python train.py --n_mels=80 --vocab_size=41 --encoder_layers=14 --encoder_kernel_size=3 --decoder_bias="all" --decoder_tie_embeddings=false --init="kaiming_normal" --nesterov=true --magnitude_pruning=0.5 --epochs=31.5 --decay_fraction=0.4 --weight_decay=0.0
Rows from block 7 of the audio encoder of a small encoder-decoder audio transcriber, named by matrix and row number. Rows with one number belong to one neuron. Each number is 128 + 24 x the weight over its row's rms, rounded and kept within 0 to 255. All counts start at 0.
Before each neuron's rows are labels from the 100 clips, of 14976, where the neuron reaches its highest value: "responds to" is what is common among them. Only what is clearly more common there than usual is listed. The data: Morse code for random letters and digits, with fading, noise and interfering tones. In brackets: how many of the 100.
# fc1: MLP up (encoder.blocks.7.mlp.fc1.weight, 1024x512), inputs 384-511
# fc2: MLP down (encoder.blocks.7.mlp.fc2.weight, 512x1024, transposed), outputs 384-511

responds to: reverberation (100)
fc1.228 [ 86 128  59 128 105 123 128 109 128 156 128 170 173 128 128 105 128 175 168 128 100 104 168 171 128 128 149 122  98 128 115  97 177 106 105 128 128 128 128  63  70 128 128  73 128 161 159 147 128 128 128 128 128 132 128 114 158 117 128 128 128 128  90 125 171  96  81 128 153 128 150 122 111 106 148 128  96 147 128 128  80 128 128 128 128 128 178 128 128 115 128 128 169 128 128 131  83 127 128 128 154 128  72 106 128 128 136 100 128 128 128 103 128 144 128 174 107 128 128 128 107  67 128  89 119 128 128 128]
fc2.228 [128  87 128 128 128 128 128 128 180 140  91 102 128 150 128 128 150 150 181 142 125 128 128 121 164 236 128 128 128 136 128 128 215 128 128  68 128 128 102 164 178 158 128 128 128  97 116 128 128 128 128 128 147 128 200 110 139 128 128 131 131 170 128 151 128 103 123 128 122  91  96 128 128 136 128 128 176 128 128 181 149 166 128 111 141 128 128 151  94 128 125 149 166 128 128 199 128 128 130 128 165 163 128 128 128  78 128 171 159  77 128 128 128 128 221 164 128  89 128 122 128 128 128 128 135 128 128 163]

responds to: pink noise (55)
fc1.186 [128 128 128 128 128 104 128 165 128  99 128  69 137 184 108 121 155 131 100 172 128 177 150 100 128 128 109 128 128  93 128 128 128 128 128 120 154 128 114 128 139 168 128 169 158 146 156  96 156 140 110 158 153 128 128 128 142 108 128 128 128 128 161 128 128 128 128 142 128 128 157 128 103 128 128 120 128  88 128 128 128 119 172 128 128 128 153 128 128 128 128 128 128 128 128  78  81 169 137 128 128 128 138 117 155 128 128 143 128 155 128  70 128 128 128 132 115 104 120 151 128  97 127 128 128 103 151 128]
fc2.186 [123 108 128 128 126 129 171 128 128 160 128 112 128 128 128 128 128 128 128 114 127 179 128 128 128 134 128 164 163 173 158 128 128 148 110 128 111 100 128 132  81 132 128 104 128 167  99 128  96  55  80 128 153 128  94 128 118 186 128 148 128 117 128 173 113 128 128 128  99 128 153 128 168 128 128 118 158 128 128  88 145 141 128 141 113 191 121 128 128 189 133 133 128 128 128 185 134 128 128 128 152 158 128 148 128 112 128 187 120 128 128 153 128 121 176  45  87 101 160  82 123 128 110 150 144 169 128 128]

responds to: speed: slow (85)
fc1.721 [173 128 107 152 128 166 128 119 128 128 128 128 124 106 128 128 128 128 172  91 128 128 128 109 128 128 128 199 128 168 128 158 128 107 170 128  95 123 128 109 128 128 128 135 128 179  42 104 138 128  93 159 128 128 128 132 128 128 132 128 128 128 128 128 160 128 128 128 137  51 128 172  73 181  63 147 128 128 128 128 128 119 128  69 128 161 128 154 128 126 135 128 159 109 128 128  99 128 155 128 128 128 128 128 128 135 122 129 128 143 128 128 145 128 112 128 128 128 108 128 157 165 128 128 128 128 158 155]
fc2.721 [128 172 128 143 128 128 128  76 128 128 128  85 167 128 128 149 128 128 128 162 109 128 128 121  98 128 128 169 100 128 128 128 100 128 128 128 173 128 128 128 128 128 128 128 128 128 168 128 128 128  99 112 128 128 128 128 128 183 128 169 113  80  81  93 128 145 128  87 128 151 128 162 128 128 145 103 128 160 128 158 124 102  93 128 128 190 128 123 196  74 156 158 128 189 134 148 128 128 139 128 122 128 128 128 128 128 128 128 116 128 161  98 128 144 128 128  96 148 173 155 128 105 128 128 123 165 128 128]

responds to: uneven keying (69); tone: high (64); the character "0" (33)
fc1.189 [200 106 155 128 128 100 142 111 176 128  99  94 128 128 128 131 178 128  83 128 186 151 128 155 128  98 128 128 162 128 147 128  98 128  86 128 157  95 128  84 170 153 128 183 148 132 132  91 128  97 128 140 139  82 111 128  66 128 128 128 162 128 128 128 128 163 128 124 128 128 128 128 128 128 128 135 128 161 129 110 122 169 128 128 128 177 128 128 118 128  90 111  99 128 103 128 128 128 154 128 128  72 128 128 128 128 149 128 154 128 128 114 128 128 128  94 128 128 135 128 128 128  60 128 128 151 163 128]
fc2.189 [ 52 128 116 143 128 128  98 128 128 128 128 131 128 178 128 173 126 128 128 128 128 165 108 128 146 128  41 128 153 128 224 128 128 145  89 153 113 128  61 122 128 163 128 128 145 102 112 128 128 128 128  92 128 128 145 103 138 164 122 108 128 128 128 155 179 128 209 128 128 135 128 128 124  94  71 171 128  84 128 109 128 128 128 128 103 128 116 128  94 128  91 170 128 128 123 128 128  99 145 128 134 128 135 128 115 128 128 128 121 128 128 163  83 128  85  74 143 148  96 146 128 128 128 128 128 128 128 128]

responds to: white noise (44)
fc1.388 [ 80 128  95 145 128  77 158 128 128 128 119 128 128 124 104 105 145 128 128  98 184 128  85 139 164 176 128 125 165 128 121 161 128 128 128 156 160 100 128  55 128 128 118 116 166 128  46 128 174 128 167  84 128  97 133 128 132  93 128 113 138 170 128 121 125  89 145 110 128 128 128 172 119  99  84 113 128 103 153 185 128 128 128 197  85 128 128 139  84 169 124 160 128 140 128 128 105 128 153 124  85 147 128 128 128  87 140 128 128 128 128 128 115 128 113 128 128 128 128  88 128 128 128  71 120 181 128 132]
fc2.388 [137 128 119 164 128 117 185  88 128 128 128 103 128  74 128 133 139 154 119 128 128  87 128 128 105 118  83 128 128 128 167 128  95 128 128 162 128 128 128  53 128  85 128 128 117 128 128 128  70 106 173  92 128 128 128 164  95 128 128 128 128 128 147 129 128 175 128 181 175 128 116 128 126 106 160 104 128 128 104 128 128 128 178 128 128 155 128 161  69 113  96 134 116 128 128 128 151 128 112 109 123 128  66  54 143 128 115  72 128 138  86 128 182 137 137 168 128 128 144 107 131 128  78   9 152 128 128 128]

responds to: white noise (63)
fc1.357 [133 139 128 128  88 128 146 167 122  95 148 128  91 128 128 178 142 128 128 152  69  96 128 200 128 128 157 188 138 128 128 128 144 128  96 128 128 128 128 128 134 128 125 128 128 128 119 164 115 128 128 128 128 128 157 118 145 124  70 121 128 128 128 128 128  88 168 161 154 128 128 128 128 123 126 113 137 128  77 128 137 145 144 202 128 117 128 142 112 143 128 128 140 128 107 145  93 128 152 128 128 130  80 128  89 128 179 140 128  93 128 128 128 128 131 148 128 128 128 128 128 107 128 138 128 128 117 155]
fc2.357 [105 128 128  47 128 128 128  84 128 109 128 128 158 128  98 155 128 141 128 128 142 102 107 161 128 106 128 114 128 128 154 128  92 145 100 128 128 106 128  86 160  85 103 167 128 101 141 128 171 111 128 126 128 126 145 162 128 128 128 128 128 128 128 158 146 128 128 128 128 109 156  96 115 114 142 163  63 141 165 160 128 128  66 128 128  92 128 128 128 128 166 128  96 128 128 148 128 128 114  92 128 128 110 128 103 128 128 136 129  78  46 138  46 128 180 128 128 128 128  77 128 128 128 128 108 108 128 128]

responds to: interfering tone (83); mains hum (43); clipping (35)
fc1.712 [132 110  84 187 166  91  84 128 177 128 142 220 109 118 128 137 128 190 103  87 183 128 128 128 152 128 161 153 131 105 128  89 132 128 128 130  92 181 128  78 145 155  88 128 101 157 128 128 128 111  72 148 128 145 128 155 128 168 171  86 128  89 115 128 128 128 128 128 137 138 128  90 128 121 128 132 128 128 128 221 128 128 128 178 128  71 128 128 128 128 128  95 128 128 128 128 168 128 128 146 128 128 124 121 134 128  67 158 128 128 103 128 128 169 126 128 128 128  87  90 128 185  92 128 128 108  91 102]
fc2.712 [163  89 128 128 128 182 128 128 162 134 161 128 128 128 128  91 128 145 128 150 128 119 158 128 128 118 173 128 184 162  73 128 128 127 128 128 128 128 128 135 128 128 128 152 128 128 142 128 153 128 128  98 128 128 123 128 128 128 128 128 128 131 128 134 128 209  80 128 189 142 128 128 172 148 174 137 128 128 128 128 128 128 128 128 128 128 128 128  96 128 122 128 128 128 128 128  64 145  96 128 128 153 155 128 128 128 128 133 107 128 168 128 128 132 173 171 128 128 126  99 128 151 123 143 152 161 106  82]

responds to: reverberation (99)
fc1.406 [105 128 128 101 141 174  88 128 128 128 128 114 128 128 128 128 128 128 128 128 128 128 128 128 128 128 128 128 128 128 128 128 173 128 128 128 128  71  76 128  78 128 128 128 131  36  97 128 128 128 128 128 122 128 128 125 128 120 128 128 128 128 128 128 137 149 156 161 128 128  85 128 128 127 146 106 128  78 128 106 105 116 149 128 158 198 128 128 103 129 128 128 128 128 147 104 128 128  96 116 137 159 128 128 147 128 137 128 128 128 120 172 128 152 128 128 128 128 128 109 128 128 128  96 133 157 205 101]
fc2.406 [128 128 128 149 111 128 128 128 135 128 126  74 128 128 179 128 128 128 153 186 128 128 128 128 128 128  86  93 128  67 155 110 128 128 128 180 128 145  97 128 172 163 128 162 128 140 128  88 147 128 128 128 128  67 103 128  49 128 128 128 128 118 114 143 128  68 128 128 128 128 128 128 128 143 128 128 124 128 189 133 166  93 100 128 128 128 128 128 128 128 188 128  61 144 131 128 110 128 136 139 128 140 128  81 103 131 122 128 128 128 133 128 128 189 128 128  99 128 128 135 196 146 116 111 100  74 128 115]

responds to: uneven keying (70)
fc1.690 [128 104 143 128 128 128 128 128 128 132 128 138 128 128 143  91 130 128 128 143 128 128 142 164 128 128 128 128 128  97 127 128 128 128 158 128 119 157 121 128 115 128  97 130 110 116 180 128 128 102 128  77 177 128 138 128  60 125  99  75  87 128 142 156 128 128 128 128 112  95 112 150 130 128 176 128 142 128 128 102 170 159  63 128 128 110 128 128 128 128 175 128 182 128 129 128 128 134 128  92 128 128 147 139  71 128 107 128 128 133 128  89 128 128 125  85 128 162 128 139 128 150 128 124 128 165 128  88]
fc2.690 [104 121 128  77 174 128 128 128 159 132 130 128 128 100 107 128 155 141 128 128 128 128 128 141 110 128 193  95 128  94 128  68 195 137 132 104 128 128 140 108  98 128 128 128 156 124 128 101 128 128 128 117 128 128 128 128 128 128 128 123 171 109 128 149 128 182 128 128 128 128 120 128 128 128 132  81 119 128  87 128 143 116 173 128 128 128 142 128 116 169 153 128 128 128 128 128 128 128 162 161 107  89 128 120 128 128  98 112 156 200 128  95  98  87 128 128 118  90 128  73 178 133 128  90 119 112 162 128]

responds to: speed: slow (90); mains hum (57)
fc1.152 [152 141 128  85 111 128 128 128 128 205 128 188 128 148 181 162 135 128 149 128 181 128 147 128 128 167 128 128 128  64 128 128 158 128 128 115 163 128 128 131 103  76 128 129 106 104 128 128 128 128 100  68 128 128 128 128 128  99 135 128 106 145 111  85 128 128 117 159 178 160 116 128 172 128 129 149 128 128 142 170 128 128  94 110 128 128 123 128 128 128 128 128 104 206 128  73 128 128 154 128  64 128 128 218 160 128  43 128 128 128 128 128 128 128 129 128 117 148 128 128  97 106 128 116 110 131 128  55]
fc2.152 [128 128 164 183 116 117 128 111 128 131 128 128 145  99 128 171  96 128 124  90 128 162 128 128 156 103 128 117  83 142 109 128  78 142  88  86  55  85 172  61  74  89 147 128 113 128 158 128 128  85 128 128  87 111 128 121 128 119 128 128 143 128 128 118 128 128 128 179 128 161 132 147 128 124 128 128 155 120  64 128 128 136 155 128 128 128 128 128 122 112 128 128 128  85 128 108 128 112 110 128 128 109 110 139  76 160  57 161 146 128 164  89 141 128 159  75 101 154  67 130 140 201 137 146 155 182  94 103]

responds to: reverberation (68)
fc1.139 [142 128 128 108 128 128  96  53 123  69  87 128 128 128 186 128 182  83 128 128  72  80 103 128 160 128 128 168 128 128 128 128 139 128 166  79  79 128  71 128  86 169 128  70 108  72 140 102 128 111 128 128 136 174 128  75 128 128 128  90 110 128 128 165 128 128 155 128 128 128 128  79 128 120 110 130 128 100 128 128 128 128 128 163 100 109  76 128 128 100 128 128 128 128 128 128 166 128 128  90 128 103 128 175 142  52 152 128 128 103 128 116 128 128 128 128 141 128 128 128 143  91 128 115 128  93 110 114]
fc2.139 [128 128 128 177 128 128 112 128 128  79  72 128 127 210 195 117 157 128 122 128 102 128 126 128 128 128 150 199 149  88 109 128 128 184 128 128 137 124 128 128 100 128 128 142 128 128 128 128 128 138 149 128 128 128 128 128 129 128 128 128 128 120 200 173 170 128 158 128 106  92 180 128 133 128 128 128 128 128 124 128 128 128  84 148 128 147 128 128 128 141 115 128 128 139 128 125 128 116 135 128 128 113 138 128 154 212 173 129 145  88 128 128 125 165 128  93 128 128  78  72 169 139 117 105 139 151 160 100]

responds to: speed: slow (88); tone: low (62)
fc1.472 [158 128 111 155  66 128 128  46 101 114 128  72 105 128 179 107 128  70 128 148 128 148 102 128 139 151 151 128 112 185 138 128 100 128 150 128 135 125 155 128 128 128  65 128  66 128 128 128  90 159 172 128 128  90 169  98 146 110 102 128 124 108 207 128 128 128 128 128 165  77 128 128 128 128 128 117 149  84 128  71 115 128 128 128 128  72 128 128 133 128 128 106 141 128  82 102 128 128  83 128 108 128 183  64 149 139 164 128 131 108 128 128 123 128 128 128 140  95 119 128 169 128 128 128 150 133 126  81]
fc2.472 [148 166 128  83 165 128  75 130  89 128 128  95 128 174 143 128 158  97  76 128 122 150 144 128 109 130  88 166 128 128 128 128  93  81 116 175 128 128  76 128 109 168 171 156 133  80 111 128 149 128 178 161 125 137  98 128  78 133 128 128 128 128 121  70 120 164  79 131 128 184 128 128 128 128 128 128  93  77 138 137 136 128 128 128 128 128 181 128 128 160  89 128 144 152 128 184 128 128 128  59  71 128 128 128 156 159  92 128 128 128 128  75 128  83 128 128 104 128  89 122  73 129 128  88 128 128  76 128]

responds to: pink noise (42)
fc1.369 [ 73 128 128  85 128 136 128 114 128 128 128 128 190 128 154  85 142 169 128  87 128 128 142 168 128 173  91 158 128 133 128 119 128 128 130  97 109 151 128 178  81 128  77 128 128 128 128 128 150 128 130 158 128 128 128 128 128 118  81 128 148 104  79  76 128 106 128 128 128 128 128 128 128 128 155 148 128 159 111 128  91 154 128 185 141 101 128 153 125 128  89 128 139 128 128 165 128 141 116  71 150 128  95 128 128 163  98 114 109 128 142 128 148 128 136 149  83 152 128 128 128 113  88  82 128 122 128 128]
fc2.369 [175 141 128 128 159 128 128 128 128 128 128 128 128 128 151 138 144 128 120 173 128 128 139  63 117 156 136 135 137  69 128 128  88 164 197 128 100 128 126 128 128 125 128 128 128 128 132 146 128 121 128 143 146 128 128 128  88 137 128  92 137 175 146 118 111 166 137 128 128 128 128 128  96 119 131 146 128 152 184 128 128 124 128 199 128 128 128 128 128 128 157 128 128  96  90  97 128 150 128  78 188 186 128  59 128 128 128 128 105 128 128 128 128  69 164 128 128 168 128 128 128 188 127 128 128 160 131 128]

responds to: uneven keying (65)
fc1.498 [128 133 135 128 128 128 128 128 128 158 128 128 135 128 128 128  94 112 136 101 122 128  94 128 128 128 128 128 136 128 128 121 128 128 129 128 155 123 128  79 128 149 128  98 152 195 128 116 128 124 139 128 168  94 133 159 128 166 128 128 128 128  86 128 128 135 102 128 157 128 110 128 128 128  70 128 128 172 105 128 120  82 130 128 128  83 161 177  56 118 174 128 128 190 128 178 128 130 128 128 118  87 126 128  82 128 115 128 128 128 198  89 128 152 166 128 128 128 128 128 178 143 128 128 128 128 137 128]
fc2.498 [128 153  82 128 120 171 183 128 128  85 128 138 132 128 104 128 104 108 128 134 128 124 128 128 128 128 128 128 128 110 130 128 128 128 128 134 128 128 111 158 123 128 109  63 128  43 128  57 128  54 128  91 115 140 128 133 109 128 128 158 115 128 128 124 128  63 128 128 101 128 128 128 156 128 109 132 128  68 152 128 128 128 128 128 128 128 117 153  65 128 128 128 128 128 128 128 153 122 161 119 128 128 152  80 128 128 159 121 128 128 128 135 129 128 128 128 173 106 128 128 157 153 128 158 128 153 118 191]

responds to: speed: fast (88); reverberation (60)
fc1.215 [128 128 128 165 163 139 128  88 182  59 128 128 128 128 128  82 122 128  96 116 137 128  95 128 128 128  93  63 128  92 120 128 128  95 110  98 128 128 128 153 128 128 161 178 128 128 128 128 188 128 128 115 120 123 128 128 128 128 127  79 128 138 103 128 128 128 128 128 128 128 147 109 128 128 107 119 157 131  92 128  98 128 113 123 103 128 117 182 128 170 128  99 159 168 128 198 128 133 155 128 133 128 102 128 128 128 128 128  83 128 128 128  93 128 128  71 128 128 128 175 150 169 168 128 128 141 128 128]
fc2.215 [128 128  88 128 128 115  89 128 150 194 128 122 135  93 128 161 116 161 128 175 186 128 110 128 128 117 128 128 165 128 119 122 128 128  72 128 128 128 128 120 157 128 164 128 129 128 126 128 128 128  87 122 128 136 125 114  85 128 128 128 128 103 128 117 128 132 128 182 128 200 113 128 128 128 128 128 100 128 165 128 126 167 128 128  82  69 179 128 128 109 103  75 128 128  72  67 128 134 128 185 139 128 129 133 167 128 128 149 128 128 171 128 107  73 128 128 128 128 128 128 128 118 128 177 163  73 128 128]

responds to: pink noise (42)
fc1.645 [145  83 120 128  58 168 150 128 128 140 151 101  84 134 122  59 128 140 128 128 128 128 128 156  73 176 128 100 123 130 128 128 156 141 128 128 111 128 128 148 128  77 128 128 123  62 128 128 115 177 148 128 193  83 128  88 176 142 128 180 128 128 149 128 128 128 128 116 128 154 142 128 128 128 127 117 128 128 124 128 128 128 128 128 128 164 128 128 128  84 219 103 128 151 128 109 128 128 128 128  85 128 128 167 128 128 164  89 128 128 128 128 179 217 128 128 128 128 128 100 131 128 128 157 128  55 155 118]
fc2.645 [ 56 169 125 128 128 128 128 128 128 128 128 150 149 128 130 115 128 181 128 128 128 128 128 128 143 155  85 140 158 156 128 191 148 128 127 172 112 161 122 109 184 128  53 144 128 168 128 140 128 171 128 128 128 128  89 128 160 208 128 128 173  96 110 128 124 128 128 160  55 177 118 128 128 183 128 128 122  98 128 114  89 122 128 128 120 161 128 128 128 128 128 128 128 128 157 128 128 128 128 128 123 128 125 163 129 128 128  52 147 128 180  24 128 140 190 107 145 110 173 128 128 179 148  97 128 128 217 109]

responds to: speed: slow (66); tone: high (63)
fc1.465 [160 128 128 128 128 128 128  51 113 116 128 168 119 113 140 108 128 128 104 128 116 128 141 154 128 201 128 150 128 148 139 128  88 128 128 199 128  77 128 128 128 128 149 137 128 128 103 128 125 128 128 172 128 128 110 153 128 128 162 128 128 195 128 128 101 128 111 121 126 128 128 116 128  87 128 144 128 111 100 178 128 120 128 128 128 128 128 128 162 128 123 128 128 128 128 175 176 108 141 128  74 128 128 131 170 128 128 128 132 128 128 133 101 128 110 128 128 121 128 128 128 109 128 128 128 128  53 128]
fc2.465 [120  79 128 128 128 128 105  91 100 128 136 185 128 128 125  91 128 143 128  73 136 127 115 114 128 174 128 116 128 128 128 126 152 115 128 112 187  93 134  87 181 150 151  82  83 115 140 114 128 100 166 128 152  93 128 122 128 128 153 128 128 128 155 153 128 128 128 128 128 128 128 162 128 128 128 128 128 106  90 128 128 128  76 128 177 128 128 171 150 128 109 125 128 128 173 164 128 151 128 128 128 128 148 128 128 128 172 128 128  56 128  42 147 129 128 128 152 130 128 128 128 128 128 128 165 190  69 128]

responds to: speed: fast (66); the character "e" (32)
fc1.557 [ 48 164 128 128 128  75 128 112 128 178 109  98 128 155  94 128 128  82 128  64 128  74 128 128 128 128  73 120 128  96 128 146 155 128 128 128 128 128 107  85 128  67 128 171 128 128 128 115 151  43 163 128 128  99 128 127 128 128 120 127 128 128 128 128 116 128 168 118  40  93 128 128 128 128 128 156 128 160  99  72 128 139 128 128 167  46 128 128 128 128 128 128 149 157 128 128  94 128 128  80  73 128 144  99  93 155 128 128 128 128 113 181 170 120 117 135 128 128 128 137 128 145 128 172 128 174 172  79]
fc2.557 [128 128  86 100 177 102 128 128 128 155 128 129 128 112 150 128 128 128 183 128 128 128  91 150 128 128 174 128 123  90 162 128 128 128 123 128 168 128 128 124 128 128 128 128 128  96 128 128 128 139 128 128 130 128 128  44 137 128 128 128 128 128 115 142 128 128 111 128 184  74 125  95 162 128 130 128 115 128 128 128 128 114 165 128 128 116 128 128 128 180 128 128 164 128 128 128  88 128 100 156 128 160 128 121 190 126 128 128 132 155 128 128 128 114 128 174 128 167 162 128 108 128 128 120 128  57 161 128]

responds to: reverberation (64)
fc1.447 [ 82 128  93 128 128 145 179 162 134 128  85  97 128 123 160 109 128 128  84 128 128 127 165 128 128 161 128 112 128 128 128 128 128 128 128 190 187 161 103 149 112 128 128 128 128 128 153 128 128 102 117 128 136 128  95  93 128 128  90 128 128 152 128 146 134 128 170 128 128 120 128 128 128  61 109 134  97 114 109 128 128 142 145 119 163 126 128 128  72 128 128 128 185 132 128 119 150 100 128 137  94 144 128 108 181 128  62 128 128 128  99 165 159 163 157 128 128 128 128 128 128 128 132 125 128 106 128 128]
fc2.447 [128 149 172 128 130 128 128 128 128 128 128 179 128 128 128 128 121 165 128 138 183 128 136 128 148 128 156 128 128 128 163 105 128 102 104 128  76 166 128 136 128 189 121  69 128 118 128 128 174 105 142 128 142 128 144 128 128 133  77 128 128 128 128 113 131 128 128 180 189 127 128 128 128 164 128 128 105 128 135 128 128 128 128  76 173 128 128  79 140 128 128 128 179  68 100 128 128  82 128 111 128 128  65 154  88 128 128 128  82 128 128 128 128 128 128 128 128 128 142 143 128  74 128 162  92 160 128 128]

responds to: interfering tone (71)
fc1.581 [128 104 138 124 134  72 128 128 128 143 128 215 180  98 147 172 181 128 128 130 128 128 116 153 128  90 124 128  92 132 128 128 128 128  89 128 128 128 128 139 128 177  91 128 139 128 128 128 128 204 128 184 108 171 149 128 161 114 128 128 128 128 163 128 128 128 128 128 198 128 128 128 154 118 128 140 128 169 128 128 128 128 128 128 128 128  72 128 128 115 170 128 135 147  76 128 128 142 128 128 159  70  98 128 128 128 128 128 128  72 128 128 128 119 128 128 121 128 128 128 113 120 128 128 115 128 133 128]
fc2.581 [143 128 107 128 193  98 128 128 122 128 153 171 128 128 128 127 128 128 156 128 128 128 128 146 151 139 101 128  95 128 178 226 121 117  48 128  89 164 128 128 124 128  98 128 128 128 139 188 128 128 128 128 100 128 128 128 122 128 141  96 128 128 128 128  81 128  66 128 159 128 160 128  89 128 170  87 120 122 128  90 163 128 128 128 105 128 128 161  66 134 128 151 139 128 140 128 128 128 128 128 128 128 124 128  83 128 157  70  88 133 128 154 128 130 128 137 157 128 129 214 103 120 191  80 145 102 128 128]

responds to: reverberation (45)
fc1.700 [ 82 128 128 131 128 146 128 122 128 178 136 128 128 128  80  76 128 172 182 128  89 225 128 128 128 131 158 142  90 128 109 128 133 128  82 124 151 122  85 128 137 128 146 128 128 128  44 128 128 104 128 104 136 167 128 128 128 130 128 128  82  67 160 164  60 192 128 128 128 128 128  80 153 128 149 134 128 128 128 128 128 128 113 128 128 106 149 166 128 172 142 128 128 126 128 128 128 128 128 128 128 172 128 128  95 155 153 155 128 128 101 142 128 128  87 154 128 128 128  95 137 128  97 128 160  84 106  65]
fc2.700 [161  87 128 128 128  84 128 128 162 128 128 105 145 128  95 128 154 169 128 128 128 143  79 115 128 128 144 128 128 128 145 128 128 128 128 129 128 152 128 158 128 177 123 150 128 170 128 162 128 157 128  99 128 128 128 128 128 128 128  94 128 128 128 128 122 178 138 128 128 194 128 181 110 128 127 104 128  95 128 122 111 128 128 110 128 186 133 128  72  76 121 128 160 128 110 128  97 128 136 108 128 117 101 142 128 128 128 141 149 113 128 128  97 167 117 134 161 128 128  78 128 153 125 128 128 128 128 128]

responds to: white noise (53)
fc1.102 [121 152 138 155 128 146 168 119 104 179 128 129 128 128 128 165 128 128 128 168 128 115 165 121 128  56 128 128  87 128  80 128 128 128 128 169 112 169 144 128 104 128 149 128 128  80 156 128 128 128 128 129 128 104 128 128 128 165 154  66 128 128 200 128 142 143 128 116 127 128 105 128 110  83 138 128 130 115 147 126 167 128 141 128 144 117 152 164 149 128 154 106 128 114 128 128 128 128 155 141 128 128 128 128  53 131  82 131 157 128 128 108 128 128  54  83 128 128 132 128 128 128  82 127 128 128 120 128]
fc2.102 [128 134 130  64 128 128 128 128 128 111 128 163 128 116 128 128 158 147 137 129 128 128 128 128 128 128  87 128 128 128 126 132 128 128 128 128 128 127 128  69 128 109 151 119 124 146 128 128 114 187 125 157 119 130 128 128 124 128 131  87 128 128 128  88 128 128 128 130 128 128 128 142 128 128 128 116 128 169  90 204 128 128 128  80 128 128 128 128 149 119 128  95 128 128 114 110 128 219 154 128 128 128 128 125 195 128 128 115 128 128  77 128 128 128 128 121  83 128 128 128 135  92 128 128 139 115 136 205]

responds to: uneven keying (73)
fc1.681 [128  95 128 128 169  76 137 128 128 134 170  90 128 116 128 155 128 101 128 147 128 128 128 128 131 128 135 128 128 128 157 156 128 142 139  97 146 128  92 128 115 128 128 128 139 112  84 102 128 128 128 118 128 162 128 128 149 128 128 128 128 128 128 145 128 128 103 128 128 140 128 128 104 194 128  99 133 117 128 124 128 128  79 128 128 153 164 161 147 108 128  91 128 128 128 128 119 128  52 102 150 128 128 128 183  62 163 128 113 128 163 192  50 128 128 118 159  92 128 128 154  81 128 134 128  58 128 128]
fc2.681 [126 174 128 128 128 128 117 128 128  85 128 159  98 114 149  82 128 128 128 152 128  92 152 128 104 128 118 110 128 128 128 128 112 128 113 128 128  82 137 128 128 128  80 214 128 128 121 128 128 100 161 168 128 128 128 104 128 189 128 108 128  94 128 117 128 128 128 128 128 149 128 128 128  66  99 137 110 116 131 128 112 153 174 117  95 128  61 128 128 128 140 131 128 128 128  98 181 119 108 141 109 164 188 128 128 176 128 128 178 128 128 128 128 128 128 184 202 143  62 128 199 128 128 128 103 128 128 151]

responds to: reverberation (78); speed: fast (67)
fc1.154 [128 153 112 140 128 128 128  78 128 128  77 128 130 128 123 147 128 156 128 128 169  85 128 128 135 122 108 128 128 128 157 128  74 128 135 128 128 190 221 128 128 128 115 128  77 128 128 128 128  51 179  79 128 128 128 128 128 159 128 128 150 128 128 128 150 141  79 128 128 146 128 187 176 128 128 131  83 128 133 151 128 128  77 128 128 128 155 172 128 143 128 128 128 109 140 197 128 128 128 128 118 126 128 166 167 104 128 157 128 128 178 107 128 160 128 153 128 130 128 133 106 128 128 128 121 128 128 128]
fc2.154 [128  57 163 128  67 125 128 192 113 110 133 128  77 128 117 128  97 128 128 118 128 141 128 128 139 128 128  93 128 128 138 128 146 154 128  92 101 145 128 180 105 117  93  78 128 154 128 128 131 128 127 128 114  96 124 128 128 128 100 103 128 126 140 128 204 150 120 128 128 132 128 128  79 179 128 128 128 176 178 147 159 128 128 135 122 128 126 128 135 105 132 133 128 232 115  54  77  90 128 128 128 128 147 128 128 128 151 128 108 128 128 128 140 128 141 157 128 145  88 128 128 117 158 128 128 128 110 160]

responds to: pink noise (57)
fc1.446 [128 128 128 118 128 128 128 128 128  58  85 128  68 122 102 128 128 135 112 173 128 128  79 148 128  82 108 128 128 128 144 128  87 128 141 128 109 128 133 128 128  94 146 150 128 128 128 128 178 131 128 128 128 128 128 128 104 128 128 128 128 131 142 132 128 128 149 168  88 128  60 128  89 128 128 143 128 128 114 149 141 128 153  86  83 158 141 128 128 128 128 128 128 128  89  79 128 128 128 128 127 128 136 128 128 143 128 128 128 128 128 136 128 128  94  68 128 156 128 128  94 128 146 128 128 128 128 128]
fc2.446 [128 128 175 128 132  73 128 103 136 128 128 130 128 128 140  95  82 128 128 128 128  86 128 128  83 167 121 128 128 128 128 128 128 141 152 128 158 128 128 118 128 132 116 174 128 106 115 100  98 128 189 138 113 128 128 164 150 166  76 128 128 128  48 128 128 139 128 128 128 103 128 128 128 128  69 163 128 147 128 128 150 142 128 128 104 167 128 128 128 128 128 160 128 149 128 128 187 128 196 128 128  81 128 128  65 128  63 154 148 160 128 128 128 128  82 112 128 128 173 128 128 128 106 128 128 128 154 128]